A small contrastive audio-text model, trained from scratch.
Model: 7.94M parameters, log mel input, encoder arch swin, encoder norm layernorm, encoder activation gelu, encoder patch size [4, 4], encoder depths [2, 5, 2], encoder widths [64, 128, 256], text encoder width 320, text encoder layers 6, text encoder norm layernorm, text encoder activation relu.
Training: 22200 steps, batches of 256.
Data: trained on simulated sounds of rotating machines with and without faults, 39062 training examples, 145.5 epochs.
Rows from block 6 of the audio encoder of a small contrastive audio-text model, named by matrix and row number. Rows with one number belong to one neuron. Each number is 200 + 40 x the weight over its row's rms, rounded and kept within 0 to 999. All counts start at 0.
Before each neuron's rows are labels from the 100 clips, of 14848, where the neuron reaches its highest value: "top examples" is what is common among them. Only what is clearly more common there than usual is listed. The data: simulated sounds of rotating machines with and without faults. In brackets: how many of the 100.
# fc1: MLP up (encoder.blocks.6.mlp.fc1.weight, 512x128), inputs 96-127
# fc2: MLP down (encoder.blocks.6.mlp.fc2.weight, 128x512, transposed), outputs 96-127

top examples: conveyor (99)
fc1.255,219,260,220,276,177,205,127,208,183,240,235,173,183,178,215,272,253,172,179,251,206,207,201,254,281,175,225,257,147,227,207,108
fc2.255,207,132,187,136,147,273,135,213,186,199,207,191,220,185,243,110,189,232,191,207,206,160,142,244,205,288,120,238,188,146,170,209

top examples: turbine (53)
fc1.31,187,162,161,182,209,173,261,254,188,163,213,135,234,225,202,249,213,274,233,129,237,214,225,230,239,151,202,182,215,266,236,172
fc2.31,133,257,205,241,270,231,219,204,187,177,170,212,201,342,125,211,191,193,271,188,248,216,210,228,221,171,187,215,183,212,245,249

top examples: conveyor (68); text has "speed" (68); speed: medium (64)
fc1.99,221,224,214,240,172,173,194,99,157,195,231,184,241,198,212,179,190,196,202,267,263,101,223,171,266,155,236,251,279,152,203,213
fc2.99,211,277,209,145,166,197,255,92,185,189,151,197,175,156,195,150,113,202,269,227,225,221,265,153,248,164,200,170,195,179,244,225

top examples: piston engine (37); imbalance (36)
fc1.476,279,194,215,170,174,187,193,172,181,244,160,180,203,227,266,146,277,249,249,210,189,116,186,141,275,146,133,160,170,139,190,171
fc2.476,229,191,255,191,290,162,185,252,196,214,234,207,192,242,88,212,211,168,221,145,183,255,210,157,261,187,163,154,302,193,140,208

top examples: conveyor (66); speed: slow (60); rattle (33)
fc1.284,252,210,199,186,173,46,150,232,162,166,243,170,196,213,183,220,249,183,162,183,232,213,217,221,232,174,151,141,220,121,205,222
fc2.284,152,177,173,163,80,227,207,233,151,161,212,198,219,99,201,175,219,165,165,211,214,167,241,188,158,187,224,169,252,229,294,148

top examples: piston engine (88); speed: medium (79)
fc1.195,139,170,210,172,181,265,158,214,201,161,167,166,154,180,190,188,268,243,159,157,127,144,169,251,292,221,190,248,240,260,230,123
fc2.195,128,256,210,277,194,161,269,240,204,184,178,162,198,186,241,260,179,131,233,190,224,198,174,176,183,222,217,156,158,185,307,276

top examples: conveyor (79); speed: slow (72); quiet level (65)
fc1.213,244,206,273,213,255,199,133,167,168,203,125,132,223,199,115,169,181,241,169,229,211,243,290,178,232,220,180,244,233,229,192,132
fc2.213,206,190,210,189,206,199,254,121,203,273,57,194,209,191,161,136,179,226,250,242,193,131,148,183,196,239,221,234,156,161,180,278

top examples: turbine (42); gearbox (35)
fc1.109,161,312,242,264,191,204,138,194,233,241,206,204,177,205,194,169,209,268,210,233,171,262,182,199,215,180,214,238,267,254,203,181
fc2.109,267,157,193,168,194,181,208,204,242,210,276,218,186,218,210,221,224,170,250,185,266,173,208,146,247,132,155,184,228,123,146,231

top examples: piston engine (60)
fc1.96,248,252,196,168,220,204,163,218,86,170,220,183,223,208,224,215,155,155,231,235,225,152,169,209,243,175,188,244,253,233,209,137
fc2.96,144,230,288,247,110,183,206,213,249,222,224,175,158,202,165,234,226,168,257,158,224,142,189,131,289,166,212,142,262,115,242,206

top examples: piston engine (49); bearing knock (31)
fc1.303,151,240,240,240,190,202,203,261,204,207,183,182,132,226,113,216,343,209,230,217,243,103,209,216,216,312,205,210,291,272,210,151
fc2.303,151,110,194,183,171,190,188,193,194,132,224,125,199,281,275,209,208,210,196,219,145,235,196,209,207,141,179,238,149,196,222,171

top examples: turbine (54); gearbox (42)
fc1.158,178,206,177,204,216,207,236,245,277,188,140,169,198,192,171,221,222,282,156,243,190,164,194,163,212,167,243,219,157,192,273,173
fc2.158,193,253,213,259,215,239,199,150,217,227,147,189,196,292,210,143,195,182,277,254,194,176,165,140,235,185,208,205,190,165,215,229

top examples: conveyor (42)
fc1.472,191,236,251,217,175,173,202,169,189,203,162,190,115,149,249,195,283,223,216,186,242,228,228,248,225,109,180,214,164,279,262,215
fc2.472,233,231,186,212,235,180,253,151,210,169,219,290,167,202,166,172,155,155,252,212,232,199,244,109,55,211,165,206,215,158,185,229

top examples: piston engine (67); bearing knock (37)
fc1.444,174,134,232,167,207,171,147,229,161,207,257,184,195,208,139,182,272,192,223,222,276,69,237,220,215,277,176,293,211,238,216,115
fc2.444,173,155,135,204,226,189,221,169,207,231,252,194,229,170,333,205,188,244,230,201,207,212,198,198,201,123,135,170,210,160,199,203

top examples: piston engine (41)
fc1.302,190,221,196,154,290,233,173,139,216,235,159,176,187,248,219,235,204,156,223,255,201,200,244,209,242,125,203,202,197,180,257,212
fc2.302,211,210,191,238,259,178,191,182,211,273,95,172,266,141,270,231,228,223,170,300,237,225,236,209,116,189,134,160,152,167,265,210

top examples: conveyor (99)
fc1.481,226,279,190,248,183,196,187,152,186,269,207,200,273,203,208,62,207,191,251,284,214,149,221,170,243,207,161,227,253,129,205,244
fc2.481,264,264,150,222,145,213,177,167,298,187,97,185,207,169,222,215,202,208,194,273,237,222,193,154,167,207,170,174,201,155,220,251

top examples: turbine (41)
fc1.291,217,212,187,143,274,148,205,208,284,151,276,163,189,199,183,213,244,142,243,170,271,222,241,184,220,215,116,169,169,132,242,270
fc2.291,181,258,171,283,253,175,153,225,226,265,232,129,207,258,228,243,222,189,185,223,180,183,194,158,250,154,195,238,169,152,212,191